Rows from block 2, named by matrix and row number. Each number is 128 + 32 x the weight over its row's rms, rounded and kept within 0 to 255. All counts start at 0. Numbers have three digits each. After the name is the row's rms in percent of the matrix's.
# short0: shortcut pointwise conv, stride 2 (model.blocks.2.short.0.weight, 384x192x1x1), inputs 0-191
short0.46 105:098085153137159137150168162133146176127109127135134111138129147088171146159196179087121108166128091118118148139139132096137165121157136141132166156134165169163168153177167120103092123094093120113129084125201149084164129163119106176139100108153156212152147133183179093174100150034143121130146116112156149124124166160185107091126144034152102146139190064062136119119112139133144151172123100145154141102161122107076141091096072148138091140110110124152161114163107077163142083103142113103074094138175178068143170135080107108077189105118034105142117149133113120099085148141137121119
short0.47 107:121149108087158118166095147134194128096097162167073159138140114082092077142148166172180163166126128121114143216147093136192104100110131142108154134122062112113142147122087151217146160125132116149138118146114133112149159084216162143133151107119137100158106160059163134151116160108121152158065167107120129115077092094122086174156100087096135082117102122158181212208129135156125078146175147076176102124185121110114122141147111125148102102094116129125091164167137118135158113127142096099182064105117155167143120140078100148083130127118160070106110100140081110153142152161142099189
short0.48 093:101135132115152103156121144097126151126124136164129125195193185137121232176160055178122116139140085177216090129099133126158118085137104083126165122148152106124127104123185117114116112104101119116123126128161168110067118125110185132183108109095081163154041137066146107131130131152123142150157152128152160061128127107089147149094117119131171117123114154111135038148152157188150104166083125108151158193132167110122153135120077142085116124070107178098113140116163092107100154124167163119124135128134087123191135108072204133145052118155119144124077136112100138121107192148167125139
short0.49 104:126174075122221146171104157111124077143189165156136099110152114091081115117130110160143163135097188140164130119109181136078118100183135158122092068182099130075166125116123123125095119145099112097160145144180088164081101153166117118076132129156126116110083109082152147106152177171154152128164157174142135172074095103193166187097118143173110160148180131119131149136174031146140116171160116109097150095076165145127131148099160106161185203156179202139127145147113135179130124128091181082111092108104075145097079131095130164113132139097127156143104108136115124157106112119139146142
short0.50 099:141117148154121116138128157076139092121109114109138126179124141113092126108129102166150149075147123153127146154126069132157206150119165155097178104122042169112062140151104134182143145138121126069115099143097142146085088120072100149148062189157075110134172149096081133124117093095146122151157122140152205183171184155174046111070117163097156124181134098090142181149118094135111115115125166097102157175167165120093129112096009139151117131149154129074202178164122103148120143106124170114119119146140106150122128165104164090151115124154139102120139140153153128119159084084139145068
short0.51 102:091139164160133130130197147107089130118160145113163053138166114112144147131196106064125158152121125114167070137095174178154120160135157115140147177098124110064099135129117146155134100089113129119134097111185108069183172128105135150167122085107151077109105146151086149114157111126167125019096067112171060154102126171121186076060102130151079048132158103145105149171128159129148129133186115111144145157183135139151164134109119170117120193134129121148162095158145137115172121103158118140075153110140087087177126154095120139116120146118116085088154121073079138132166144194110131177
short0.52 099:197122106158151119111050098186126115107134180165094088177129104136160111118101103099142144133119182106110125151131140094164200135175111125139202164048115162164073148127129091145155143176183129065149123153108138126092146107132138148118112100094162131080142094150135125139072142185106120141108103133125097104108124162109144164069107096127120143136162114159126150167146052156098115112071114176175115144159147156116158161121171085202134153070126128170098147137131075124084139127153091166135141129159178061057148155183119100148115163093132155085124095131044096116083082123101126139
short0.53 101:067093126127152079148081104094134090169113124148110185205133163187129147158117100156204126088170083137105126076170141105074138156112152060156143155106101164110148141133149124119170168135143152110127109108143119100180148108152145112141125187186160126159130071146146150118118113146100125103147117179126156132112188161077133147084149171178119105127074131093153153117139104141121178106140103127131085147217136124166157129110120097107118155124141129192145086104158109178171096109186149126111079112073142182056146162132100126137113144083163144101185172189205109074121090102143132156
short0.54 098:113169134142143088121203133137156155142131104147113153116134106137098136102141119079133180084154112168126090110145146107096175108151109159128134137152077119178139135099123170045135140114196109140155115138101157085088070089140162128160223179138128095115109132144125114062100107118118127082114187152166123135139160157155154169058178103112074152119162082113131159110121145115118075166142119051116093132097088121172131109120127113070185128178132190103169125077156149113169161063128144108122161176163166138071140181148111128132096130087132110129087101151168165084191195128151167122
short0.55 098:162148137161114219102083178102132040153140033103123150162132157150180131106150152046078123124121104097139151101149118135153255085135157090133112170089084134099143106116141161102120086126097157127152122138135100125116123104109203154113168154118084160119117134136162095106059154107122106132113123150095102145132142142163114116136122117121088158132143100160153108195162134157087109190195163127136136161142111158104113083119126127122186092077122161091187142092101164153111098167141154089143144089158170132124097117169144148111101148104133159089097151136156149178111179087086166105
short0.56 087:062071192087116135150157138125133131092124219110148164111118142093157140104098158116125076103118169139179082176164148114143132114075116152057123124163146117125117067141099087106153156118124180216124105121113127125149108119137135160159132117147105168142170138147194081055137084113140137068166111140117148120107091111137098124130156141134206142093172115106116136102117109104150218118156167141116159175170129053131143090109194101160209115137144185154180086146118060112137137170113109119143102127134094128103169129168182128157099143156115121112135148147116096119182153178141087114
short0.57 102:116139121072155194109080138140151151198093138136131100103136073090132151170118168130155120156111096083123128130141205160160133082161121111083086176100118113103151186160121120127108111148080124115131152137119104133110177131145074135160114111197078171119163124125110150090108180109132143132138126151104134144113107139078119116079121125098107139073089090117112185195162064109148076145134099143119158164161191121089180077145156100128111139087119146162138139152114135111117057153204135116190165218101162177132169121137114203161165105098186111107148161077100162104079130153112118105
short0.58 104:147129070160122118169139100147153121169128147137161165114089131091178181122080139156133107122124126078151088119148184094091099161092150149139151127142133136123122039182125106090117104111113154141119184163103077175133196094113092118147084135138069142159143134034055117164115120167119095128175139209107143127109076114124098153087167145117138113158117131179152168184128099106114152110093145103136138067105147131116165126122073125088099148130116154108148199135146141100099089108117133135172072149154118156128161166171094129087182123140115077091135190078116123088107084098207070128
short0.59 104:120145123104153145093113142131116117133156136140158088110198127110099180149093158091098156146166090164155175118101167154177089152105202158128132180071171194100080125158140104103116123097110148136118136086161136082115088103145141078091147150163129145084091124122137089125087103116069128077174131107144126219141119126160098150141136110179095109145157168118107160150107073110145173102088145080056134125042127118158128130136059096142131137078161136112075174112139066082159150094138071076141090151098134136159062122127123102053124115108125096091094148122094154097184121153099156122
short0.60 095:111055221098128163159143092107190157135167157108173157142130105089034106113118143105127167150126152114137131125077128093137042111147108129114130112134141080127085179129068062124103116123178096104042150126118105109091126102113103183127101115116154109088115129152130126135142096132069184154160118178134120110108141140112162153125161081103115106095131178188170073119150156112104131117194132159130089099065172126107115149144120121069104170135115092131093171127164107189148149100168208139127109167137154146121135134162150122151089143116159093126131082164132139143067118102189141070
short0.61 097:123160118151178116175155142223105139105121142112130145051114151131131120122084139148144151149173143155151194184102095135122118119169127163095109056072157092146175100111196142061098112118139101118168067140154150086148074090162161148079147126145145150085127060176092083122105130082095129113088092130089117042105120145109099144133151126161135081102153102140087069149133190124159102129148084152128090157113107104164070131115173148159137126155097145090166111106114112146158086138080104150095179138113108085121145143121173071160098108083115087112176104178146102158151127119134069107
short0.62 097:113116198132192131169140097176114174170164167131129046118148152109135193101082167104123104116171113112133136156115093147038152185072138135157062131116139114134165151080071100131118107119152124154165137141164149115153128132160124132114165017143073048108121138138088116090067123107150071139160085096132144130155107092107126107114067136119095126155112167138088165125136120102133123106175121137166149151146109078120137126141100119077129141119150145152155093170160149085110158082082113143139101105089131091078151121199109098081102074115160091114103106087114113084147183132171166103
short0.63 088:114191155156146137103099135143081186119153076145133149151086119139139141166133119102121034129169121064074141086181123130058121113093078053100150145153067083131117120114145124067100093085182131109106113155082129147127155115129090107100080134049102146150156150118097128113156187103156101142125159103126077124154144177165130178108094110079091168103109128128091138163116123075127175161174167160122122144165093125107072148174124099156101114098091121108085100120091199144170163147099136128110159099172109198137167155124133138141099093179116141118122152123068152165161132164150131185
short0.64 100:097107155161106188144128126110114101144089173104065116099156168094133135169112098133186146133130104141120078154157103155093154163139137129140153112169077197107112172091135156092151089146077177168114101108197127111069099165150176095190099098123157116168138181118083117086133181117155108188148160130160099125130206177095140135102095140141132100138083128118141084125133161165102107116143181112043142096123110166128070121128143180068091143149175187107119194044156094161118137086107127170142133123102106147111135149181117135123112082109135112080143164154142147104114099118119173076
short0.65 101:120129156131112100126149123129170196133126088106134132096117173122139137124143081131162103122155120097143112229095126169191146130171175120111127177061112153129153102152119114112078123108080111148118141140135108135088084107092151079197101112182150073102163091122158109196158139121174118148070118127085168206127111103143197078152128141124159144134174090201052116129145182106134138144140129126080121129116074063111132149142136151156083164092151118160154137160124123125154121129125139120110102127143136096220124158156057147169143139152106149106127108125101041112146184120100162063
short0.66 113:102130091112093102178167122149092134119184120154078083102103148108106102199159131090145130119083149123131084122141125132175154119154118116128170101182146066122129097146157152145151171098101106141163186121096148083114147101150076100101072074158117127125131137123209104114127131173118135114189088122101122086125180145150159122113168177163136123091124132179136141138191095135117103145063079178222141132073035158143112116148122165185129175080087145151170100129150064116067113123197165123139149138130118105127142076126143152089130175123073106131115104135157102128115085140083082121
short0.67 095:189177127141167062151147083154121132098118153123189167124160076165125098111134130140112062086122166136136159117137135106099041102071098123114072065116130146125126103108088071073098084107091135157147095172166097165128130091114136116142131165103146177124117132139115138108076157090154127172166152103163161136209141179155138126052137113087177136196067139109137157205140153075123090080147139121126161121169132127144177155110162149062149088118081107106145109136120160119100150120169156128110148145144142121156149119114145134201130124051097169150117121073161080171132121158114121133
short0.68 104:133167101099129142117110099148123071125212129135109152166132154123059121112139170166116117130127074145109110049110100156160085069128132128103056148155089130103075146165181082135106152087087126154202171174144149148140138165108115149071098187115147081147117199100137119176130142147137111130121138087169111114098156113072091078134122066138160106164121095172118124071124119080113079144115170160162104151141160179121140133117114167137099125105067121141194123172142125117112203101139161159144082168094138174183118081113116115118153130137136079132202178132164123099109116125080089126
short0.69 104:200147121136146073076148147153123141137098111202179114156130112150152176155091134108132160138121078124136158138067122123097145156040110125148113103157167113133141104111105187164118064055152145117150103160085109109095147165124151100097103149128103101161087117128135145182173174008095163129170105095112094106112097141070068112130097135149141165186080078141124126114114106105085100119153155112087117099082148110146156159107176150152088086138128161069115141089070130122129055103190115146105129179156141135101109104127116127159152158118100138094115104150072148132160129154170093078
short0.70 093:218137119113109177098076175071080114126116144144086122099168122107105121102092106184124188126143132144119108116138131192113099146127163083173123137140109173168110185148157153171163142153108055080103116172150152155088201150103099119178205073111167132134143166166155126136128132106131120145173124199134174110112161138196135102139092175161151171116160083147151107171106155099163094093126182126151121113131126125209094099117114136151180124127155158114191138126081168118153163145105088131108104168161125101182187108109141112056160091106104139128169094164139093150110148120152126123
short0.71 109:074083165154108115091125142119157130158159136175118130074144160137166074104180147106174098077177176143103174120085153144131098083138149118145130137155134188146123142157168110119164135126104174133076145141122149147106079107140150102090105142181113116091098151080135128136097149040119136212127120118090155162185143160151142147161053135111154122084112075132098150189145123170142161144120129136100131167112148070108138177137125137146087103196068123105096097170108206157122079166137157090077157134097131043151160179132186130143170152124105090149091101175140139135127087120088090129
short0.72 107:150096113092165134141108108137133165129143091117131143206133149110145102073102185132151136121145108161184100155133117093133122124135143084123174132127114042141172160120209081106133097115081128110071150117129150078125113156160092150133127107114047155197083142121109099088120122162133066101122072147131152124136087214153144116132142120030159126089104128146154140176093166173109077130129227159133126096139130148124113126135106131131126126184139123131058114096074080138141110160126164118148112096156164146128199116157150112165125101142085145143191121112119100121132082133164120221
short0.73 095:159118125153172116089073120154125096110079177163155139093114133131112125159159103157143147145137138118098167145148119092096102156097122108079177187126205130184119147124080084140164138066134159127168090123094085136145142088104097146142179129143169124136100130185162143166113120128135129151108143210151108122137236094115148185139070103131158096144093175128107083122087143097185114121097137051124122131192113138126102158077112058138122126119121108115120200118167119091104163164134163175071111185068115125142167053091102131155069088131131112122122190129109126105128110165153122108
short0.74 099:162134146131124111152150147110110157098172090173108154108141183113084092110071096111134132131110080137106096077132114112109137068143063124145150127094187096144160047136101109137096088140126121134160158093138112112115136137170136088100096129120171102110158193110137122186147109108122151147088112133141130112185114130116091151133132127110165160181088104167100167063215075146066177173065150132125117086170159124139121138117173122155140176110161120145060097118135075131135137068129176130154104162115063120087123138166217148161134175092149139108075160177185181108099100176121151152
short0.75 107:128114116134116107171110144130105064133123126131119123078117115157108119150205128111175121130160085102100216113174176152113135076195163099195133081103125125098126144114170144098172129045122123090194117095145136136129109114110133100162118118121142127092103165178088152127113117134132168087114144165176091084095136134143104142104126093051109106191141165154143137126128147103136120108122102062126109161108176151109151072114105129098116082060137082182120087147143141152235111127131188163170095105115121123120095112199117117118141104095163162106097181133094183119141120169214122140
short0.76 092:148122114139086147124097114166125136180106173113053089102185092129088146124141108143141151089109124099162115170078117130099078194151096127179135144111146093074120076125107093156133174126140132094165106089131120216079137126146136197113184084132129142143185117099104145108133094114197187160194105184142115150138147150084172101117149124118123143164091087182140083101169102142094163133151091129182106183071082123042116115127175115133100139150118125101062089147151098126139127113168142127148098169176114070158134162123144103154111130156166106145162111071141088108114125122139147200
short0.77 100:133127119123110125107142094114149099130173127104164088080088149074177080210163105113152161129120134133095120087130108174138102159116098114109161178137099139103182117138120121113128144108118118155147133120066149102081033136134120128104191156074149145176127124098081149060107154133163099142093126193148163153156092140149134158054156140142150159189106102174138114152114084121174135119069104068207134113068169148121146144109121137134127110138234104107101119109135184160093146100135150102140133128125173099112175095128150096141207138097122120103128144151060135181080180156110169129
short0.78 101:187145134118121177103121130110141119133084164164127082186128167135181121073129078079160078121107124140101092136160164117095181159113151089120200093120076132118084130142112149176134153179090124133142137162173114112157197149120120152142158134077101099147132097164143105130175146059155172148146124122170119092124143149113115059168096107158109108029143128116156133093121083130098103143157218137137138146153151108123060074077148139149153121161102113096134160165087143100153098158159117155172107188144109079119128185125113127082136134147158069132139126131104117188132164127160040078
short0.79 107:168184061163137100126108198143142154121147078124135113139114141127156124160063189168141118137111082077110098102145122198105180180153143177147116176131072089119119143138156121144132133137056106150166154074147156107142143134159120149096161130095151157121143101095057168175154094123142123176151069083118129106157068174162123131084120109101090066150091157131120167113107197136114095178086160138173143135153153118126170146092156152186187139124126187124094128086146085141110144087127128137136182094097130119121139098120084196100144148184100139075106166084117120099073152123108078110
short0.80 099:174090049138059114186078162119111066094131095099126159083128064127106136133118076163167083137169143176143104136206135175099102176127116111091113120162144151097128170147131201100084097170085115093147187101152071140142127086148105123122169094152147138092091158117151160132082160132086142112153166142113160140086192190085096124161127095140165148174172183168118146155132133129117165113096154065047152078167129095123143119141120101112085130106153138180148162159171108118128141182145157159116116093098156154128123050106131122134119118135139092128145099127120113065118097165131105141
short0.81 113:094180129157071090104136102141175111157169116137092130162138153142113160124154107095183174094151094152113112142176144194091137147144152104149124081078123176105117097143171123112079170116093171073129120119055121059120138088201103152125104093099169112152085140069134114125070133096125106092105085086157132178164123158149122136112107138138142111154145118173154098141216142202141155148144070125093148163149137097137177114116134087119086144120082119113106155171148158089125114083157112105162161226117142168095171134184077138118179089143132122142145117094111074186114095132104118090
short0.82 104:140107198112092111115102166090146144099150178098069098092134100169137171137134109138087106145120155120142126189155134177095143107069099057133166086108174178101138059065151105105116121159127100105122111074166165109125132182143150064067134132145127163115127172164084076124180173127090111130120168113169116136138152127127121110123175136110101175138097097162132074131135126092185150150084201128095151130072117176132103162142121091127132161144146100078109153118188155160169088163115120162080164116172154181113093116072143156135132119075146171163124114086154148123069122104052120142
short0.83 095:114139168123132102085173163091094148179155149139132094158111052124146120094182162109171134130106146060129156143098143127180158108194144070164089165086149165123125103151087201143121070154145103144141160096073103127122128118084165120114095159138100180152160126170101103148148187099111167114115156095148097121068107105133188087070102154142158100174155089117132132127123122155129100170136173145139146074113166144133107081123154138111121155119099124119066119145158141107161188088136133168152111117175135161195121154084159072071185156151117157151120111070085111185078142174105087172
short0.84 103:105057122119113149111118083130141169145090087060124104127096160102169118159162133144148147132184112130137092148143169114095128085111166179135134213132115103141152110162091133140129180118147110163148084119049136171144149117087152127089096111170125136147079163088141170188136145150062119130181149153113161172141125167126104117141099128120148125172148114185143117098085125137161139139042123209107136145102143117163125185083188089146107146186074117071102101069161112103165100114116119160113098125164163065065088140089125151117121140053120153146144141116064126138101154169094145178
short0.85 106:182101141073152135095189200111143172096090158110150092143098158119142120199072178121146157165137161089146167154149133114173102086147123112129169160084084076160135190142146155070161162059128147161123096118168147127056096137106140117098155129105168147143123136052179109127105133143160160156147160121137115164079110064159066122154130153104104086136120122123149152129142127146120097106108108027134107153090150160183116106067144092108183169093152096105157122054160093130141107094099100123162091171135130120127082149131096099100114161142117127141123130091118054092137103116125095173
short0.86 093:149188128119178121112188128115151125131168110119114107114136229140116117164141166103125090145121143103139151179179136149128163174125143168187140106125153203132136166171199140137082081105102077134125138141174144157148109119134132076089121138112116085104139130159121101126115088181149119125124089112132147147176129141151127082112132076146146123105039176116102074139111115121132117088113092077095054074103165119059148101147077127099067132160136114146078104139128063102152146156046147107118070143145144122108089163088124115088188140130196185154163098108115079146108151124101117087
short0.87 100:128147120112114130079103061147185107102121134140066129163064148066156163185137125139104149151130157067117144137145106124100162192119177123161140117090169067133145133127185122132091176154164131113178077202123143134109135123065128121200128115118115075138083120174141176165100132137158118109187113129181147153108183114121115132160126089133150130149106174123121149149114110133058155205106095120142186121084137155110139114081129090150152165077066135091191120153112181138166067123144124123101086097132091174105143178184107121166103100125126122140101105182124123164087180147121139183
short0.88 102:112114130102155112154086097083099145146082144171153125101096175151144095159088158160144128134157157155087166141113119198141137211127120167131138125186131167155077070173128108138169109123161134123136112040107122147125132130087206042062149130138112120118126172128147153109122136097099108158184142095168204168119123163122092106141154116142125097105107103150099116108101129180236149088112141119142120146196162128122138129164083159153088188170094159126112125110104098143172123097093147120089125110052150129179117124175121156104102143120094122056169144137084124107152154158175095143
short0.89 108:135165156088102129134095164148076160103128123125150119100081131117120132137183154104171138101036107132128130148110178113126132113106110201152168120093119140132161117139116146107142141121144121135092111131106110099162103148131127109148124107125099171136126120133157121131105159161101118155161065156127253137130172168106161067167159144140124126119190138159148081168134127101102124121110145104097110128098061121077065126106124157133152170169069087046118114177059123131074104116102184174112129112085175097142182055116146129182081114092126125109184082139191112091067128146119196143
short0.90 102:116111132118143078111129101197135078050167078119096138145164127121190136143147145128130143075157078083129147156120073121101076172102121132121145100165173138114176061137110154067108183174115113167097112118103105128175200094154164130047134156134131145092118133198105145120136103178160143092114116117139082073175119147121115116113100083119080178136138132181094104125176052101108136164141064171100078096128115132196041116151157136138128139107089137100100113135144081189142107118124093139146133121121164141092115097158177098143116095127163117160115108087122093103192142161141110131
short0.91 106:117168128116073143142176103143167148152107150139126134105164130131176094181103143160151118128094181154176143108144092113100092140113193160162129101106108121161121127109116065162169125113182169075103042090117079133131147129138144118140166126118161101134147127099120146132137135140147106199090139134126176123165124215111168126110170126162109148173133099152122234135068155109165091132186107064086139149127130157061103124175181168095078139145123156148081188104164145098123141171124130098115082115141146105138134120102110116195093175152115026072131181123108113119123118094105126150
short0.92 101:180077124201117118072088121121165133141144136028113130081114122075127137157135164160167142129149122132107171173206113156198160111116166048184155132106140120128149170102159122070118117156186147148145093091158084085088103139141159176133089129127137104192146115148113132108058137121159147094172130188135136127163111151123163130160077101157148099141159092160148173098133167150146131146147140125173126165141160199165115189105108068121125136143113117183167098146138122075156199138171139143119096138191122157081126087114154129120145099096145165130175174132148140114145128154105075117
short0.93 109:139161113145128149119178121110129087146144189095120096099086154104112154189141165096114119127190106045129147143135105101213133204151160190128139123090113111161198122146093174124159153060075150108104140145158133051142080136134170148181090112140176130144143146134136129091153064076132127134146154128113080101122117191182105114127105107136135144138132106142143094129163158135099111181084121130143136120067181142094119124112152156138104182154157098156152126082174134158120160121101174082154161179184134106129156160118104104096100160113090137124136129058179075097157142111125221150
short0.94 089:108176192105167197132101141167111097093117152117129140149110098098088132143140143168109103078179078099085146085135142121130148110108184048137182113154161114122158170158102071139238115105151153104115193102156151131125138142072123061110118121146086153148098121143158132139133116065139104107151167116087108159127164135137120155083077133147130135115142090116140166141126125090097137153178135141163143105143113114155116155143064179126106163213070052138110152175120144190079122128084203163154134145146140150154091131048096098135106108115132124104113092114166133115114132189142082125
short0.95 095:138110141155133108101124109094089160100108175151127151119141162185105167085085116123086128163161127102090104140117126071083147119167125099134129156160144110132101110156150160146180135101136172155116149140161133135123090175180136150193092174128122120116088095129106114117153124118130112101171121160093167147193162144095131077086158197143084192140108106156146114123175098161140121138152100220121159076126132108027098210134189127144142167133099136142160105120171147109151180103151112117187149097088157078163189087117116114153134178119131093059103122094177203152114166174146090140
short0.96 094:166055074118116133121075175185124146165158138115119089120077174129119148148123106083065113147110125099104153139095132113182140078067107125158089147097154103137138138164118101133124114175164146143120129106030155136120122161088114147114082097095165090037130195137094142111085121110151155080118120165100091132171057109117131157161163085203142142196116148118086154095093148107146147141130113169112120179150107163136156144088129113103075137138127155128081167101094111140125129166100111105133128143181145098174167162105069101110147186130180081139180072174150131088127123143176095148
short0.97 088:117087148118093170134031139158072031144130122133157147110129125155126132188137112121103076120107087086132136113208127138154092143091125109143117067126081112137114121080139111095167138125092134096195151082148116085151158145164073070185136189195171114090096084108123143128180083094143113112137147104137147090146091134171139130081143109152091096085156144056095142133089122165103115126151141087156103146097133144136123044136099095172161130122121091103151156146165102095104134139164149066153121092122170132119135127134160128162127147094177135129131159216145148112124061193108118126
short0.98 095:124131147086102178128132138070109092139151142104115107179132136175120226184175116056127137163113119136106133204087118082120095170153140133124164146101122092168096083094150103156112106130113151137103126202107134083125127132134141109139095150156119150088095110140169084137078159141147128132150141112071123131192179143107164106161080118128215106192112131125157147115096133162125084132121118130164090147071144160161079139146133102163136132118098057127107097184177143092090096160151175130089090128128110119163073152126117148185093120153167163057073171157088123093080120066128088139
short0.99 100:124137130114177154074152117134125126171160162116141112100166098105162149142123170169096090181168170141129121075073122122093046097108071153165089171074095158186130133109201111092129133041233093130115105103089128071145152155133121150109209128112113134110162084142103123142115134136110123158122134145138106181104108120118127203152119157126100146133150187123096112109132089126105099053176134116141143148174148169087184094058143109123123157108103132182144107137121101107047062151116153128091099116117155180133180141107104152121143103140110110164188141121084117159112117129139148130
short0.100 104:123174169128136155087114102081178159113052128094134159136108082088093161170148104104077138153124122085130140174111102076135074117139107080212119154150138135154116121178118113072098139079182130099127124094147105100176102146161133110151161213154145112183076147131127115185066153153167158095179175075143154168039156133132095151135130157125124131098156099135093135127155098131127136175106063132148166096099074170127132083156146109149098104139110149090129170089150132125099160136122101144112084182116172160082121174146152115055101091127131142113143106127082183173135144132113080086
short0.101 105:169140137117086101166126148121143154163124093194152155133114110134139178102119175157175137138146140123167098063128048132162171122103062208126127107135135114154144118133116107136114135151101119123181112111097102170193114173134106046156097161133110095100076184161163115166110155110131160158135162113094051132094119146105142188093134100172129063125147097157143111120197117142092082143153147149174073107154109085149101096103090132124108100121113188131169144172116131115097161136171102119098118105039119059092164150098118084174150136159123130146130082156152096062138142152095184110
short0.102 104:100082106168105097136113144159119148177113123125123098149139144120165141158133166164133114172141108083115184149093170132186136140129066095156118143132135143113070177142140166140139179122175136077151082127133103106122113100151145122145173130086162094065101144103137101129165096131150165142120177089102137124129134073100161098147147084170228138134125060140088142130137190100058176174180151158082145092176165130131160162090182085185085145074122176126082159119159122069108162123073111133124108078108146116121101096143200108128149103154146128135107176082111049145146130175118153163
short0.103 106:125115130139139165117128218135210156126152132052160155089119136162166110105148178140062104205087072152126101120134148116138154142139129171109120138131147118166141121107073103104123142116138185097134102119057120111127107107128065122148132084181151139155097085147127119108109075177127200147096143117129085105168132059113151076109115119108129098130106122133102142104154070135138152154100124127160158163093125104140073194148171187112094212139074136185164164129122104114076129153163174099129150112089100175117154116135098114203133163115137162112106083131165143102149120150188063116
short0.104 092:101142096122118089158122170140222135186093144166134134131124145191168131095146090094111107131210115124081108172166145097129121154150116113108074161153119089142133138142126155129198104123103117116091121136087148168100175183143165177126166115111202093119061124157165141137183162136141187182107113086134141122078095133162122111083169095161154123120100055157133083093141093108136116122110113140087142148114117091160090100094146162156122097145151161151101108076158136123109157118124180107109156106116101167166111133082134093159081191133074109108140139188090175186068078094121080089
short0.105 099:129137110132160130187174121105134110150070138150170156072126089170118124089164129157127082151161182157083076106083127134157174140143190161088077130123129108183170080102142126085069130102166105183134178136123155140151110129133138138175129120066109142119069111098152105151178148121098121131064124122149146093120138123113137070141119105120101087148149164142114136116059180087116166124113070095096112101136160157215103177119163140164118138110128122157123125126175124148143126129097064150069189128143124109105040134103070112124080168074115170129118073137105170111158110060137071104
short0.106 095:127141150133105120106104139150119109086136103169099125126199119127195128151215154112150136128181126111096119108094096157161073133118132124166168123100154161159109149133124097095140139133138154092113113173107098148089134137159122186144137063134079078066161162128146165161151184094106117087171117110090169164142077110115132124157148119170147073133091163132119102143177095172085130123116146137182140095117150107164124181083052128157079083179145124195129161133170208200092134116173123200137149133116145065125064114119158168090121112127171115079108112094149079189139162114098139129
short0.107 095:080101125113107143170210116134155100090139152138144087022159128113116082130055137156133174163074124169153068068084152099155092216159093128097117119159126189112126131150148124149103162118153168160157189129107114127161171097119092116123107089166149166151170163121178094085108111146108152188110137112135092080118149130133141120087162142186150172095114111110132182134135143159089135062160129102120077148095148116157125089138079150091155121199129177110096175192097133097124117175125124086111149148099135165062107131090121148098153151141130145134136167145076161154144116172111136140
short0.108 099:171144174175093184130103159160060128125123080103140148073118123148143075146146114124176148105112108183124161109094090138103093135143192112199135072138164173140118086154136088124136132073125169147087110203130112121179075227137156104160083188141128124132091096083149130096189167146145161092114093107147113118120126050087169107119168117144139124154101110105166065148110138141121108106141120156167073083127134162197171147085133161137075166155059132131071099167088136152154111127170142147110120158106162095102120126100133120082118104141112113118133075155107122097077097128128090117
short0.109 105:162107090119140136162136124105138128109086155127141206107120153091191163159129135117188131036139093072118075108133161111189151092129133140148128172158117098135143106129085146135194071179165087161130116163147216142165127126142152128128145144178134084142166146099107101109133153148136115167093155085137141118111113166079150088068130107138102144112171147158127127139136175095143131107128167096171134102107187110067056126152169108173159197147071160101132108109127103140101169153160114172154123091123128097125189103117159151095142104217097119153155127101065165121188112106078107099
short0.110 105:148099137137157117092093053098191096094086104112188105135133124130119109153121132130203120129071122140106146125193148049144130042198154089161191082172163151089163099132092145181150150109147144066145129129096114136146109125119133147101098131130143119182109113175132092143133145148136060092168155103104056173143135101098053135138192125113141101131146129140117095102159127137099171137135161150109186158153163203166127121109149166093129131113124122121091156112141169129155134116133106165144133141158161131144137100119202127180098144047111121047115134125141154155170145150119142200
short0.111 104:119164108155172135211103155134080102124157084167149108138084172102108098137158143113126145127125112134175225072135145111085134117101144132113201146148089149077136107087204112091109079132105084115103102099097131171172118126138084131138161088098113116134163166131134143114159114186095170083126177095124164118174171091107140156114139059106137105176135121105129170112115055112124158142127118085187189113124156136163131117056120183162117148158099108147133130107111204106077120105107115088104115120103127122106092107089130123136152134112092097118228114169110109106147081164099074178
short0.112 103:083086102134145134183124122146099140150138160130116178114137084092193149168186100078102145139105155128143093159131084155115169158118158163107143121140153120154151098102168127106078149073099137132099141200111135174221117077170126079165080119095090132139111102103126184167172096137141132162156154113107188085155113088091132128070124108063107155111128108105118151142109100120148029078105143102134123157090089143071171152142147084098133165164115142149113146165127152153134171110171096135113136115160104141099141105181101089139153064105113069099123083195133102098065138173147182126
short0.113 095:160214131132154127145147169120155150153098141121156197133115129050137078107078141130152089142135151099110108110127136168123115075106099147085121118135118106169086137156141149163117090069116183145206183098102123149117102158104120100102153126203104104069149171097127132098113169052107105133101190120096118171106152121148167118147120162082016124112094108142094134143122119120106132149123058142097068115128135077104118097148173156133127117158145132112127117106154189151105083151117141134098105172099140159175106170141139149182192116178115113119176098211134097123144114093131061128
short0.114 103:167109119140091147069131096103115106096117109104172182087145145168094146207119087106135126127118142148148109107168097107143184060110130148126124139123086059099091144129195075089219096070111141149133139189123078087136098161198129088183139127153164144136178186076165107133091098097107132129100145091078059121155175121093093128139130185138143091088157112106120092096138116084112140077168124159132141171140097132157149070114125110176145077107144101171119086127152133121161163123124104124176196124148137130078123172103156089114166162144151095131101157121058141131115125135154084122
short0.115 093:107104154136121123207083060144124130149124188107081143097085126090116164116150136181058065110143124128134116157100143103134082097106156151132084107074127152111164113137150084143150122145102102116108067139175193098157107127103096112140149096103128122117195095122118185117128164131136154137140149180143132090104090135167149141114187119191086141106120095139072114083126126079117188154081071145133160141105108188153108124162171102087057115173150157100149107081131139067142071061152129136111108047129100058090124145060122144132171116103129125162070118158127111118156139108085143147
short0.116 099:070097104052076069084104073109144106100084110148056154070076138175178080164175144163082157137139109144159094129088146152117117097093166150130178109218146107115139117042165152073152087104159077137148092123125105092126102105191204134092156102113172149119128072161152116107131090142136111130146150070128165087082109151150116145133097137131117106123170109104159164140144138120135158132134123067076097166147089165124156138078153081113129145150104116127099126135087130082092165120100177077169144114176106121109124088147148140146134115097094105146144143102136145137113050108171137120
short0.117 096:108083122106158113096141155188110124131163121085117161100205096182137126092133105200117119108135122103099096072106109163101181075071153074107102092131088157112088122137070113136130137115063091167116164137098098182087164112124149108124150097151106081158155136153163139112130139152132124111178179176168152092139147162114086093130092146149206110152095129127182132127100142070074123121115115106102138155117132173166112160072096145075178155165046097150117136093135188106089139120134083192152163132120107104088126081106152145184108135155111125163143082135173129077140122093146069178